From a checkpoint of a small model that predicts nearness at each pixel.
Training: soap at rate 0.0063, 24900 steps, batches of 128.
Rows from block 7 of a small model that predicts nearness at each pixel, named by matrix and row number. Rows with one number within an expert belong to one neuron, the router's apart. Each number is 500 + 40 x the weight over its row's rms, rounded and kept within 0 to 999. All counts start at 0. Numbers have three digits each. After the name is the row's rms in percent of the matrix's.
After each expert's rows are labels from the 100 images, of 14976, where the router gives the expert most weight on average: "strongest on" is what is common among them. Only what is clearly more common there than usual is listed. The data: rendered dice on a table. In brackets: how many of the 100, against the usual share in percent.
# router: router (model.blocks.7.mlp.router.weight, 8x96, trained with AdamW), inputs 0-95
# up: expert up (model.blocks.7.mlp.up, 8x48x96), inputs 0-95
# down: expert down (model.blocks.7.mlp.down, 8x96x48, transposed), outputs 0-95

# expert 4
router.4 085:503533455529497519467537478574504524415546495513497478493519515507482420524524476519441465477488470589427523577531502498553532494533475561459472469469478509490520542428506517438545412428416453539470502569506417542546489478503578446510541492522503537509478495469537530490477548519490520431
up.0 107:543443412493474519513546502483475534503504544487462517451533463465469510548524561512489453554521565446534467498482472563476464532458537433541516413520502451460462531518459496523469465503464613434541440466512497501501483513465500436440555485453509550499434469513518464462442533516566458564
down.0 116:488484548480498596533517491482550500464435486434497531495457538516519518491523481506473515593448445558408480489462523435573537478539527497444570513489464515497500537513465426436462462538493453469450527511588539565476508482564553501518479464466536521491455462434464563537504544488538507518
up.1 142:543477466543502510480544510452532463474529522506410424452475540468501494453541432431499517590492499543554528509528471437471562540544505595473444464509465547478516542528467493456555535504496541405472524544501546499488485518571490494492487477531401537529505512531483491507476538432439521546
down.1 126:525461502473461496476453496537490529514476451468558487557484437515500481514484490528453513588470533563475467508516508528596465504520508438500524493518531443455507455460558496538462481527469508525447442429476456502498495490567482528554520539495477513432467503460653468498457461526560518407
up.2 007:437450524555476489514446580510557512553454491565477504526521397521498473514408501549466500534541480566534466512472485559462489520485460474527454488594523520540461510568442436449535438496415513513474514515510544476466559492480570512519482451484497531498482514551475461479449476488468445458
down.2 027:461503489524489466548419561477436569492514504444526521520502484518522485519497486565519544487493452452491498459479434520477519584489434468482447534589494482490517471466563558456536564541489517486500435513545447508524444412559387562474512514547485435522508494543541467519475479521521539503
up.3 020:494555584495528444553534458461556455491529523493470561474503457493402488475477510558509465522482498432521485457431431522530454477531542555430481511461545563535501526544498514494411483496532473499527490507501523434400503486563509491542550478458518520453524488501456478470515587478579489493
down.3 032:513462459438488424554464515406460508495518484467552532540516476524496524530493494557493454515560496452502477522471464521464459478487472486481470574598519470446496486487538580496528595533503536541501451501524435535506440385511437579482543497580510500544503491499488531499474448533475520497
up.4 032:482540520519443422530519514534495492491483547416499521398481547485516505499504465495596469506482500567507513450483530564541475494459451545454435537434487489491580541566501473454556507558449552436490508515459502459532542455515566442516480524464490484580525440513460490516450499461529485464
down.4 045:545450441405493494523506527551499558479524435491519469549575507521522501498445521519443448494467553479486462483451463474521523565504561485493494550513456403553404454469512527545566508478519486561531502521523504520494448473521433582475563440565528490546477505535513515502492456505481472432
up.5 115:538501575468503499568554535541501497535450495447513515425502450586461508567489451535490463498475516470549406541413522546515471573510488468513525485551480436484438456535486442475516470444434559456501572492524543499528498488490467462441454480544541520511525510482570459546508530516508447499
down.5 132:461519508486568513595561575485434483510458517507549542439519486474510535511493471533405397466522512499561527517465472526520498460495486473503586493510444492533494478582501454533428525521491532416533532479498507501530463454459469495425487496464506485524482477494488544519512460476619470545
up.6 183:569579530515508489468573525482468480494550542476525493555483467500512506510458516502475522469467499578406512482476521480488511444454545513394504557447489526515523468455455515524520555535447507433458432515425480504530484452522536487521516617482527505531422474503439549550564497463476484499
down.6 141:483513419595521474398453489516502531520484496501503409424565491491515509548565521471498475526496523504495517530502492479432560493477529489568464507518463545514488529481526571578493488557487450485529521440451517470433522524473482607570432472529465561477501551441509520533511487503469486483
up.7 147:470480480510359545452467527528523505523442454459409482435517514581568475471589505523518494501517475521456486461564539499519518453485523462504443474546550477492470408535504474481495574578499477434502467469489524525534540497486485550474442523527535503533546553562506519496524510454487503500
down.7 142:523536492504392476433535460536435498524491560552520491586510579505468463523502478451517558484489541517511479406536483477513485471519480532483468470458574437489470479499517541609547512531499492562502470475444477462518477513506453534537522412464468542524496552486482530541474539435511427490
up.8 016:438487500425422517532462564568554506435491547496524465412475518495432478538503447451529439522525533553567445424436487503473486492546495562492472521469458460482439454553532507472545497470537458502534468537521479490505520573483523545461504505522545553529498482508489448536477550555454437520
down.8 029:473507418519514455572463540479439481493502493481544530505511495535501429507473500533463473474518445452478535482462438510449501521516412404479469531565535457491532503452564539495497565518467503483463492512532368498514466417554417564470496512509503439533496513541482512526457523521519549539
up.9 007:454475572504467491515513450486496448535504532509438549451534521529493488466543553524463482520418476540537492414553522522454483527468529588479473518398454546507529484613400477457443489459494499449486504526526450511520497554504541470505519561497541534486487558473482525462502494432550475478
down.9 026:487498455530501488573443508492452543497531511424531530502525484547504499491491494527508523484527486458461509473511452555499516562494456461495418582578516456513490461436554534507524573503478497464484433494524406509549459436575403578461525535555484440546494495545511470537465514529540537516
strongest on: dice: one (98 vs 33)

# expert 5
router.5 096:527563472518536552616455556481567424556439506510492447519573527461474500458529528485513433482439528479510460547538485452540488542488479490486517501491473540482477450541460469485532506487585586554543499530497541509518494481524500515478378543539482509501495491543487456533497568539531440483
up.0 007:412505497511505442508527524534492472506463482560412505516515523512522512527432497437502549513482495518511484463484514567419523489512448496493544472511466516509507588490423530415541389491467496523540502472467452542538483486592502438509470523541522542485516516483361462527479521492512460482
down.0 031:497529463535545500530438453515488441515513486517508512489459480527458541450559498404482495514436525439467495561486533426510475412488478488479510480531528496530518493506563502538508515495531427544491388483505475543549520561481525544464488430400458461507502463482499519552553471516413562545
up.1 007:437534442465516491579502504504560512522485445507450520474512586537494478465470512507509517516522510519386543461559546523459542460552490567453483531532480562492419510461499451512450488485460487429551538519541431487502503523507573487472458518496556529506469471503481468461388504458451484442
down.1 029:497532439521566434523451425504473429539522492508501525486449537552445562447574496407488485493453520427403485571480489481505536439494493531463518481473503509501526503536551550532531523519504485518512428454450459525518515559465549561496472472431494462527488490447486513566545508512427520526
up.2 169:523493489442533508457583457555491507445490516447441551527478532468446532497517508544566542506507511470482383470415513569455524520437554576531536570497534550469441537500537527566556488473479498492512513441531499480467518520469464503421467493475506478470550507451436488489462558510482477466
down.2 145:501458473502490473448522601476487497523573491472528519468536400545552514461524455469526477551570461464548565495462588486534451490529470500497503508495506492456503486523488539541490497495476469521541550505452497527515506546522416463538518414533476480513466430524490572475531552469486558381
up.3 119:472442571500507445409480411513491489537511511520471525452526517535486495535477485432488466520414493534470513578470548480486535498458487419464493495497551434508448502462465507527562420545520507507525502548485551417541432550503513553554498492493518478487463559492564525519470459522501528406
down.3 119:500473447501570559523499488541488466536530457528517521482490487491473528432475535572526371530517505475513501475549480489465532488567535520479491473512533492494485481510489447424489562478497504450409540506541501578474461463550545477411435537455464430537503403458434504507479535474490490530
up.4 016:393523537485532515557524569474544509515464476424471573393511492510485598486486497539511561450453539490519524445511480463430513514497544546469468555468531473490492482483448506461525484514518568500567474495545478523512461438544484507461505566575536527460468535437552513554470502481534506498
down.4 036:469534445512537433493413465480477379524523472539510529510453411529483498518534493451487537494460529416433463520495523475490499398478510448509548468448485467532538537535526527456502514527508423543514494493449453505568498561437551538437488478425505495536494492463510527511506484515465564486
up.5 006:463525476487450495497551479512543484569520517500507379505480571470526540474521508570529483472443449524495478531575518544477517526474552546496532476490427544535533479454499553418495448466506405499464520471503519475499515536448504392566506548532489482479468496504460526506518472403510560463
down.5 030:488547436517547429489432433538454423527549495535484519494466486567465505480546478425496523475479508423424492560481486496518477390456463481502527506482507503532529473564543506482521502550467472506550418471473428533543547547488547561492485468443495483546475496451488516553526525462439541508
up.6 006:468548432496486500494438508524534509534563577510499515455496426480553470495477495498431471512479534518527491478499498568469511521564469453447424495523529501501461574415523455418544451533408522516559513550539478542459569475495558430486550488521515443498507447470471438549517540499502506526
down.6 029:482532424535522421501399450543456449518534488508490537499467488543449524461592501437493497512450509423422476557493486478501521380490469494500474485507523497510532487550542525482527510534496451511501434450455468515523542565472543536498486454406473470529485502456489543567526496493450540520
up.7 011:484545490512549534476568480454511517480479497487540570512473543486567488501410543532504541548444515526474429487468440463472500537519470484446450540500477490514554485517467568430464483493486529477547491519503467511448517456496560504531577602496505526528494513510439488499520447598437498387
down.7 029:468511410531544439516449466536475435524524477541481546505429444519458519524551471441484507507502498418437489559479497492526488419503487485482553443479547484526544501572513517511490482524516474500522420497462440496573509568454533519481480423393493475528503475460455512531560501446523543542
up.8 116:502444521517577522493478427546459507484439502514527538457471432496525550487481586486471540498389538562519534545469449559527528539538457524473514504429453456501561594449503522434549461480498479570464531538511465466493455495509520405522551544528508502499465467551500471496518488536502505513
down.8 127:494500483515549468504488545562480484462496500517500498518492485460440473483456516524510527576467483482519505589497525537419474497510514543505504558451466562520559449455421563509615507529538489603466439466470429473544453527479512421494442520442537452520527509530527458465488528567493504465
up.9 135:480489480534516523520516585509486495539477503535533455548543551425482521521503565490470432464472413469597473542524535499494473538479391551494493509454453476534489454474468462526425492496495477523495498524521516543519578456550548498448513527394518477438487462491508433487506509439423502512
down.9 138:433568462513547436496473480514482470510457527526559465420526428535556532500448567490455538468467460507522484547506490527484463475472492444498560525530496442451498526508536485524532453403561509525478521549523490480494507572418555587548480461500425538536482431424534519480486507512490504484
strongest on: dice: one (84 vs 33)

# expert 7
router.7 111:502472484515496493477392466490487507564481566464520600504436528502486456534530540491559571526549523494488475400534475436469460499545597564491412460463578498513472488467473528490543496535450462428487474517483489541502592483489474499523490472571509502535520473498464516488515541536470495506
up.0 116:534499522511624544518433520493418461539484507464493515541515460526458483469550530450490551521461568516461470455540499476530442485505570534563469543483506529498505484546448492426523503430507408501439564542466513534601464476546527462511552464489522505435553473491501508479552500508499510468
down.0 100:469528393510545548507485551505579518477519552491503499487413542548490548539519507525473474482449467497444527500484517522542543553454455464454465470552532553518547466452517541476464521602505479507439490530521470479484476528488469539474459467530423493565422507486603521555479535525562487504
up.1 128:524514480553462438515513494433512519485444532510454490502484495546520462471582477533461498483475468563467447495488500476562493463490504478568520544458485485434461454496461545522559533499518449465520591447502548471464477596614465526515526468437566495448487492516554535457574469508542452502
down.1 121:483440539555489538510435509520531550504432433522498542538453477437492511522497458443470435458547438485532497429453507457464537543567508583453478447445477524538460503500570562497486485529452504513528453506477504518527593531544520527466495515564516506503478464531545482549534458441410511494
up.2 113:512479513379562451499493523529476437517523513507532568494464493482456444521474520495483449499503405537497520513502476494502448541516545487495482514454600489567439501500563522540540485544525548428537523512544491501554487557480591529544431429468520463468510471509497518536515522433518436446
down.2 118:539542538532510472497427452472438461509551508517474499573498534513442492491536450535506499530444493537484445464521450556432482472467536539525542503516538588480537511519536490498604506466509558482525476466476486496513488467452504423476469512513418465529463546554483512528566588498507590577
up.3 128:452522529548511490440476482553610495505519472504518501552493456542498489590475543545514452487444546537537557502503509436415472603505481530475487514461513494445488521525464522450463489426487533474426479412523557547460554466449472525528542533557511515532500574501492521462510467498498561502
down.3 134:463497564526494534496421483442476553452448467560530585469545479574463462531486529472508495497534500521502532465425450466526524523405530472468463499608559485514464494472504435510519503477557473467457518495485515499502544545534503483491496509554454547491447434479546492540409496540423512460
up.4 102:531515535527511461454507528493550497517482527520479541515497512500476474562557550425516587493570535479494431420536541518474577525547612558461487488474456482521547488484469488496512511511519517463446510528471521525497508512494423517448505550486525428615512503559458582518567475532508458489
down.4 101:441477500500443497489451526487484528454515467462491507464518457482449578459577567506510508538518490465505471453557449489443598522474484495487444528480539542471489483541500473579533457508457511561435512535538468468464499517430501430550464430452410510459515535460543488497436470564484552468
up.5 153:468456531437495495489484499553488520537623448502493478536464501544464477436486512544607466518525519478449462453447461477478526559508509563524513477499493527496537493529455496540507480518515475470463476578480592464557417497509441453510433503567529554534444537505504440479496570503520538536
down.5 109:518504570486586498523567492491477546425476477529443502464505472526484499516578520469495529473478455562522490522471431504474459461510533488542486517493565429478449446545508519534462581424485523440509428542512479466499506436453518546431534523469534547526489483450484428437446438509465463461
up.6 104:533518518486564501511490537474488489416513574513492566533539482527491470553503544439471497506522465497525473478514497497551536474516540556441472530518507583521542512481475508425530551567546373490461530468469530495526489508525533444542481536552512481454520500522425460543565524601503589494
down.6 115:516474522507499543468496455534539510554543525479503489495471470491474558490437510459504408497492490433440508540415532466528457474549419460516500586547480586488497544457568485555471522502430526513438495459638532519497538479487518482523489513482457561537454499476530465484491538519435513490
up.7 126:384472549510507533492468462505473525461478519458562491505481497540537543442467490474480509452555496521578539480438497483456490504444554498525482524500495517519527566432505502572574554516489536537410502455510585572509489490502471573473480524526545477502518488454462426531523599461456504489
down.7 140:435533595412491546494462492466456549504491422485512573473593508557464477435452477475480499493490497442480450490519482566442499463493491483540543523515497525513549573556524555510466517471513441517477463512472491530536481435488508535525503526480429466553453443540603487471538537529492488533
up.8 121:543422536424464447491416489525468477472522541529538570498407506518498503505485522513448486517559524419517489469554482520485539559505460498512455501419499588529516511488454459451490533505482505519455539484506453536525510543482433488480564510523550450528442554502496524440512473600500575531
down.8 125:586489526546493525562552437501460559487460521478489508507406487558546518509547484451494570503491516493516473458526517506508490532548613502412537546485489494495546484513436506513536495511473461576458483429488520506499561499469502426466548562511444465472518605492437498521535445499506516502
up.9 006:499495428440522518541459510473467474530504510549466524414572511493439545441500569491556530411485569512492484505516479455454491540452596493428549457482483517530485523470480417483540484471490471462466533444487475487459542561526553477453538509540520504419570488508477550481472527518507514431
down.9 031:496492511506459503480472486554498504469455549473520499439451474518486520452446531503449409508569461473464477517487510500566466604504463527483445489533499631556563469475539536499516447551525528571530525437552558451487468533502540530488510458446529475547480527520522523514463560539524528430
strongest on: dice: one (77 vs 33)

# expert 3
router.3 092:490523479486504520533542601497516466593527572477514484547495484476422508408523467479437469530488495547449499486577480406500451531496459468504436515464575567480519532514466482459524513457512565562536498479566518508537474524554451503497438514453511522521501462549501482511531469493519415550
up.0 005:485532488466506498481473531511558538490478499553538491501498544497456455493413569501518452600427526491477544492512538501515436501513548487512474478530550489445538476481430452498616404510503471547496519504479479591522450537515574467506457500505559460467537492483421526494471552473517446445
down.0 028:451518536466550481526490495493532435569531443529488490485543520434549556486496403496449519529461575429413463592510476453565516444510464554514498554495496479533537514530516492511484426499502518553502493436434503497546499553465475484538507530422516462521484553456473488473549477472463566470
up.1 160:544487472491503535538477551468469513520524506527450442540443547473472419431499451503501448516474429575508574471527489462485499557559494474441468489442516514536502503555496453526553488483506537502537522515532592438505474493469476499534428502433536515519473505492514489531500402470500376444
down.1 166:520559515443567602513524503453468455437508535491417484511521466489478580512515480373479483489458582450445486483452451479528560444472497488566457485503507522432547499475501502565507473511509494496443447502448506531492509550537521510482449504459415497531449527517557503504504445483489481524
up.2 192:513470453523445460513487462469448488479488507510431498538487449510535509470498441526494473552632491537470550551435458517493448453493522492527577486527520475535465552466473521545480536474513560513517500452519549586477421485532468508459537500562503470477524535441462374495443477489505534467
down.2 172:595429468513495483503542453525484446487577598449468523468516400543538533481489558536482469474490526405491565516466509518491489512474501496456479488516455456434505574514558479564509447548566530470495494506454519498467470456497448397464538455472534439501528504498484521525532522491513512485
up.39 024:545529508535479407575517498484514565466468532448445486454422527546504456515455569514441443515527513473483483538435536542525525481518499420433493519526533467552472503562484492472538496557476524406527489509431524518551514428551564396465489532488479491489509503518468478457538490490523471470
down.39 044:494488544514522443449466503511462429535492445551479496496514474497533580553491400496459479522445543419465509580486467455523500400514500498504530525480502489568569497536487421545503430489486496558554464431496498489481490574446521506468503499495549461554532535505455529446545505538477552456
up.40 026:490498496541506541564524471493522448458502617492479504504459499515498444528494492512504484501495479512509537483424499493420573531511604471459590468512455498501602469565557435444449553477508489459526498502502496450467519498553510491473498480497523504441607583467456480525494524476517497552
down.40 044:480540536510482441503489519535493464506481474529510528487525465479457532502485406498506466571410547446440539566528437492514473395514515470481586500496501459507525533531528481480511428468541490551522488462434512443508505548485475544543530518489546503478522548501505519416589528474505586419
up.41 019:431499445493498486579545529586469503475484481502521463418543503486437508496431562526484424530451528572504546444532530529453457498575514533554473466543489502468503500526450485518523509559481466469508490486477548549537554436501544540428529522548485542497541482487427477491547479501583431506
down.41 038:506506538476495442471437496529486468570527468557465506445524476443562560489516415513527513484462573417462498560513473451533512385480491508548503494488460511561534514548533569488495429476487531529516443460429474486542489524481533502564526513472597483527512539453472528507497505520444522441
up.42 203:465509471502465547508486508438528514551443519514529448473471439506507466450594531492444500440477540532550501427529577480539547483476550525461385501492521513506453433497500501489491499481492527429551472529468509473556476505492555524499521524533558498488504569500513600453545528438438576505
down.42 180:481484511529529545516466443447544495485452462491465600478471493494446446485499558504496523481529481525464466473450519525501471446520511571555527550434532508446469561515525564612531489587489483455482488537591519492503585518528508524436504505533491432458453460493447468484487502462446474549
up.43 016:411552493550452479509471448505544509553487483542461532453515506456454472432492541480515499455578507488559528561556495451439486487520515517516480445521431534499492462498493471466443410494525508605421473491515449512414544543538467495513500451487515539445535439480498508519511483549564554505
down.43 031:461487496499582465461515497505509458555494489564458505498510457475546539484486404497484525528430543433425481538482452482588510394486473491526518516515482454584524491503546534519456465526493492481463465444374528459515509533490533502514513479429582485471500563510464506469534513520508558490
up.44 200:459543438532525535531555511531473519466554503556411508510581537481489484504533513500543454496485521529536544417486422480446447559523443524515518573495434503463488480494468556482426511485473471490458514466458446557503472478511545487514487526484461539577529566490522511423579481550428478479
down.44 175:477468562457502478503475587499573557438426548522508567485520501486506457555463545426586524505453525540551452516494464531560509482492563444492483540526458475507473526449521473558473420474457417512508512567491494486533541574496488530482445519455534504482466514546487437485471506481528470435
up.45 018:462577496537486536497469453542514499551447523479559532545509557522520481536375526515546461516470422543510426487489545483445561499528420538519471474500429516528510506521485493505457487490466503492501492429430534542556452529586468536475535482502557472449489551498483451512484567526543461453
down.45 030:504498556473513468484502496488531498598490480503448517506525483429495507489475404530498495555421549435440507630529451445585499422496506466503513553477451501534558458538525496504526403476476530525485498451442521494496500500475522460550549528488568472489536510482458466533518462469526546480
strongest on: dice: one (80 vs 33)

# expert 0
router.0 107:521500485462481437543557483471502522502496489473540424472428456524475526520522492530471482492530481419541561519408455577535565447500490421559560500506471522485491471564530496538510506518525470481526507494430509443483452486457509543424613454425526484528525450470490515470483490496559518559
up.0 128:448497490539466530535486494435442514455510501530535508462446469497532482528513597512502454539500570503511489493426482571511402481495500494551522540479474484510494557421531519422498544483548483553532475467512552455552519508440552442522506499495522493581562504528522515374521479491570511519
down.0 119:536491456471517550515507514453498527472510489564485455467490529506446491503534485518502443619468448531469460412460457540490496461539512487482566502475491554439530482508578541538436462525536461571515512487601498499476482510494488446466461513465478510533526545499610575513474514591517500531
up.1 005:511441397539478502518495547574514535526509532491590523466517559417555556553512469518487525502475512507526566487451527461427521493496547538436508498512470481546521488441457463442494508526483492461469498545555527471492516518476436516499569493407552538476559483479481597503524463433529531505
down.1 028:535551460493533538519573523501547533400505514496488486531519459432480485508509541412500495498549524534479520550511510486516546576467469501571470521577586496524465540468434545555549482483486494537431487557470577463512521503477536535464525522482511496420441521521534438478452553518466434539
up.2 118:460538550511601527534489510494578523510524571492502442510493558532514506480436487447432441455479505499543499559511534534526513525470472534515465483465500482478477561474438553513444509494474501476544551444497545600492475519495458512403506526497416496500481449501506555476587441497531544433
down.2 128:473550501516430535518554560536552530427460537486471528509539504565474474497528482498507516467537518563430420463507516405500440511492478488422531478497500479502597530493461507554441541394469403524527533482467467500523516550502534474453453505491464489532513474490486539486566507515537527435
up.3 007:509498456485512463572511468491474507476463464449500524418495518482458472456480512553547461486505445488497508501506523495494498474540522496499553501533489553489480510561452391431508455485456426443450531482552497544517509574558597576576456532531500502525414450489452556541497525531507506427
down.3 038:460502529562533600547518603488529481505476549482480501529493547440446485504485553452485505500480531508474522481568524419508593558534502553488447484574551505538504551536446518471499452517464501516470519554558460473522503452576531471467455523527472492432445507579462504509546531513466468526
up.4 125:529569548555623532442534467508465523420519483481520484475402559391480525506500521559499533504558490496546489514454497513520531459479487435492545514519436534451540556408518480503508504508487463510463535539437493505498489467464448425522477519459521499531565545475518516482454542468522480481
down.4 128:525530530507528493492480455449445477541513487517415464502499518485536492553538549483432420475494472542545424439500456446510485518432459504514515494557573514499529464500492508451495506541492546539518585488441498576525528495520528523606431493471473449535474428558531576522476475477565526483
up.5 134:521434429503510511548546493411461458526533488580564529433494492485533494479558496452471476419558462479558463467541429469483565422464532555514512480507451516480485527488514515514550513467399467588461514478537525523506487496513537539548518541460493465552568472453502518556480517512520519526
down.5 134:464531539497567499442406523465531556496558424491443489481522545486516464479552455478498571450505543490457477438497614502456468486570504487504471485490514474462525453543500561507504490527483493440585522502537537487453507443507466546564487522534549473568454544507467532466549477570452518509
up.6 109:478552469429506527517525439555525469478542435539504489528489455486491547510536476553440536479507485518520553511521514591578526483446540553537454545447506477510423492494508519517431535465545497492468533507427472533511508474539498521450483479434509460493583451433497450533524394447554462483
down.6 106:567444485493513418495474500528464535521523616470518431488552405589505508485522533474556433516511493492545538511464490487533504510461466478530496458525555487483500475490530495602510572552526505480479436453508530421481431545444460575473514468521488489506447492518538523456502534523477522450
up.7 009:509491483411563533501496521510533569517475416538504479508535559542538464516503570559473498444499494478530494477536549527518453514541452558496459528459582521537390529517415432435451487444447469505447489473501464484506464532555595483521526464451472503473472553480475482476502485514515486460
down.7 031:455502503488528577521528509464532505452465546536524523562500502427436502488528535445496542503479525533497523532540504432527600551569440487533460536561528461576483561510490557496495447539478532543511503520558508463525518469542491472451509508528432474437460516604465426515525558513481451530
up.8 008:476539529413447473497542553532479419487550524565432542512537483486581516464475447491504491504576556502498547554495504514552461492523541525511511464470439526515500498510529422487583459505483458463537521523502357502488471572562515479536524484511510464503478481479501507478517540419438475493
down.8 038:474523498543549566531523577463533496498478551470474493544528525437450485495488547440447501484491502524457519447552555439487606554551502552480437503566579497585514534520485532466492501529461533511483510542523472478544523456575550460499466537556536526431471531576448487501540545501490473515
up.9 104:499490531541510540551559530554522510488534544498563548447500465564510527525494442443531521470509482484572512453368550482466497543474500542505575456459403522476446484523481505505512505493494479513547488523370568457487480529534490498485557544504539500507525480513525540464474437488538539562
down.9 113:591564534477515456463481505450483435511464497531486507543471487542495560517546453494486442562508457534511512526456535485569542514442434473500500529532585515511542501527576554608521480488578498515457513493517532494488456474418484589520495481461515513459445561543565487496465474509512524548
strongest on: dice: three (98 vs 33.6)

# expert 2
router.2 108:472476531516503520419461564543487476497455442498502553502455535494500518494491525534449566494470446628388513477565562491529526485471440511455443526533515401535588490478524498482525566533500464512480409498504403520491506545521498488526478513532510487472510474521526502541476527514466510539
up.0 139:474470559525519464556536511501547504462443475433483512532522425511557522479521504532480523526467492502490490525496481538541444450442532448537575492456497428482502545506542420430482532613592492508439506438521488496500451570526536479521481525522422539500539504507492447559501471519559469557
down.0 116:550431515525480579460523431563543500552429554544506509490478520520477497551516486512496489467458476474525434510507447465437465542541482598469467514533521513524508489559482552489394510524486443529432479540504539438526516455503472514427479452443488466504459512523605491504542565496490500474
up.1 121:516443494514494510479533460429510480437470483453512520479531543424540458594539481561542521554467523481449594482611453413586510486514561520489479525444513471510468499554545489523527483466546515462500473486465478543544519482495532452468477483548497476491495505550479510394470444489484464500
down.1 118:483472501522459536484504462522471509577492481373453444624557553470533529461486465481509546557459479503474448502461479517470555489462539478453488434500567497469568479461482508498492471514421491493485434508504491493564475498505536571534463467488532544508441524513550506538491528570554553474
up.3 007:489513466454509526487493455485534498521584541542503492514524465532397549525432494428493570420459538441514484504442472471460531502525535503452502496496474530467516490533529487441487496559535460502501511549507521520430448614586519489461489514563543526508501516437512482566562500499486513402
down.3 031:498505508468489466499554446543517471444465492476532536522500447538467484466473468528501461543513526515571531552533500493477424501428540477536473487563478505557475519519480492441428527449488456467644466517456508458523457490413493511463456529431590527525548486461430521522500520501533454453
up.4 008:470508466515468504454512502509498463540496525485555466529397512486479494429480485587494475467464469556587518470470518514572536495484536528510539481479436481501537498528463428444486457500535546492530568508441537481600570481511454436544564533516522536500546473488442554520493538555429444505
down.4 026:496558495455501474491549445552511447459477487502519569522477449522447508502484469521468452564536505500584519555515504499485422517452517465536474492563516469569486525489476503459423502454456485482652488521505493466501480485460493514416454482424575494525527456445464509500489484496572452469
up.6 141:518455539418499523533497441576518449504482485519478487529578506436544499481505527556500450505526491560494508488466560558562445490482537436472535544544516439452501459476458542523478474439553485526481535518435463421476471505479511461477488465493505505481521433505583534501532507500601454403
down.6 129:603527518541474520551475541517530474483533450538426500539476472466462509519461528513526461479570467446457461510493489432489399498458517508574473464485480450450463474509488560501513484537403567499489573473514553515484462493493521506508487523509587470507465520494429457558465530549552571467
up.7 117:444439441560451569536500491496559518466526495498464539506492546498493518450549426454461467473521518474503524489462527494511404521444526502492530434487531487569450477564460455487570496518519568434491506537535515500470488530613515550513465426550526511463424587487533511516494470478514519517
down.7 130:568523496463452524426511573490408451446486521481406459463525522505500544470453457516563442496555479474517485501495479603543494505510469533427467449501580510478534506465549503493534499464489488471492455510555445539475512505498470546498486527491528581473512466569536542483451469442568506554
up.8 008:469554474473506483536422574553520432461536562528531501492518470452519501515443521454438550469525502501494492531472523531461558454524563521508438491448396513524564502483473453464555462519512483516532542545506514519455456509502449513480596499416497534546416491475445485515446570517513513465
down.8 027:518547509470456469478570473547514484480512469497526540511527460538490501470491441504471461526503529535578497556522486492470410507453549502584519471586519494585489464506457464456458531475476490483650473527467537491511476501501507499417452542436597533515527492450438526509518493489516475466
up.9 126:454496449580562551452584500560499430470487451567467495489450479439518488496474537513522482442479465546467463531431477518508483435510562561482441468550423481483551454513519499499568482510546572537516469494487486442468450488575523495518531487476450489469481540571476448533517498444495545521
down.9 136:523531524491518542430465511483505538510514531553541508469546494494481535514543490492527425490495536480475529502535516511509503479491559474482514479611552506419491509478465501530498503531449517479489515424477436525478493568519477499503538551522519576480562498423665578524482502564506569465
up.10 112:475518498575539509562520510467513475546515512488440513552536523481490525515543486543529562473525479537512433452569560464483459492463566510517517393487483508490444466493498511416495505469550512509491558468497511446559461510511535517501603491480481517382492528478580455598501485503492445513
down.10 122:447492459470514535487505538504493480464436463534479522505464533536477500581540493520477421515553508525504468484427508473545500453438537470495430573529584473511511381561572476538553518568476552459482472515560491501525475488491458536440535469543509510523416461476532520518530568498505539457
up.11 119:479508449490469544534495528527560548492478506491521445543463510496528518537461479550596567472463495473594554433519552501527515591453590442497523536534477485491496405481496481482440553488564475534448453474547453499565469547482528464523437495532504437500492511568511467527478475478480536513
down.11 142:518498453524463546473484481571496542508497472468469576542518601465545539478535527506528511538420469473497468548480517486486437560507539494490532410411478506541460471464490461474450554478560472544523550517497499579606535475537432513500500546460419530431512504494504525513478474497454504487
strongest on: dice: three (61 vs 33.6)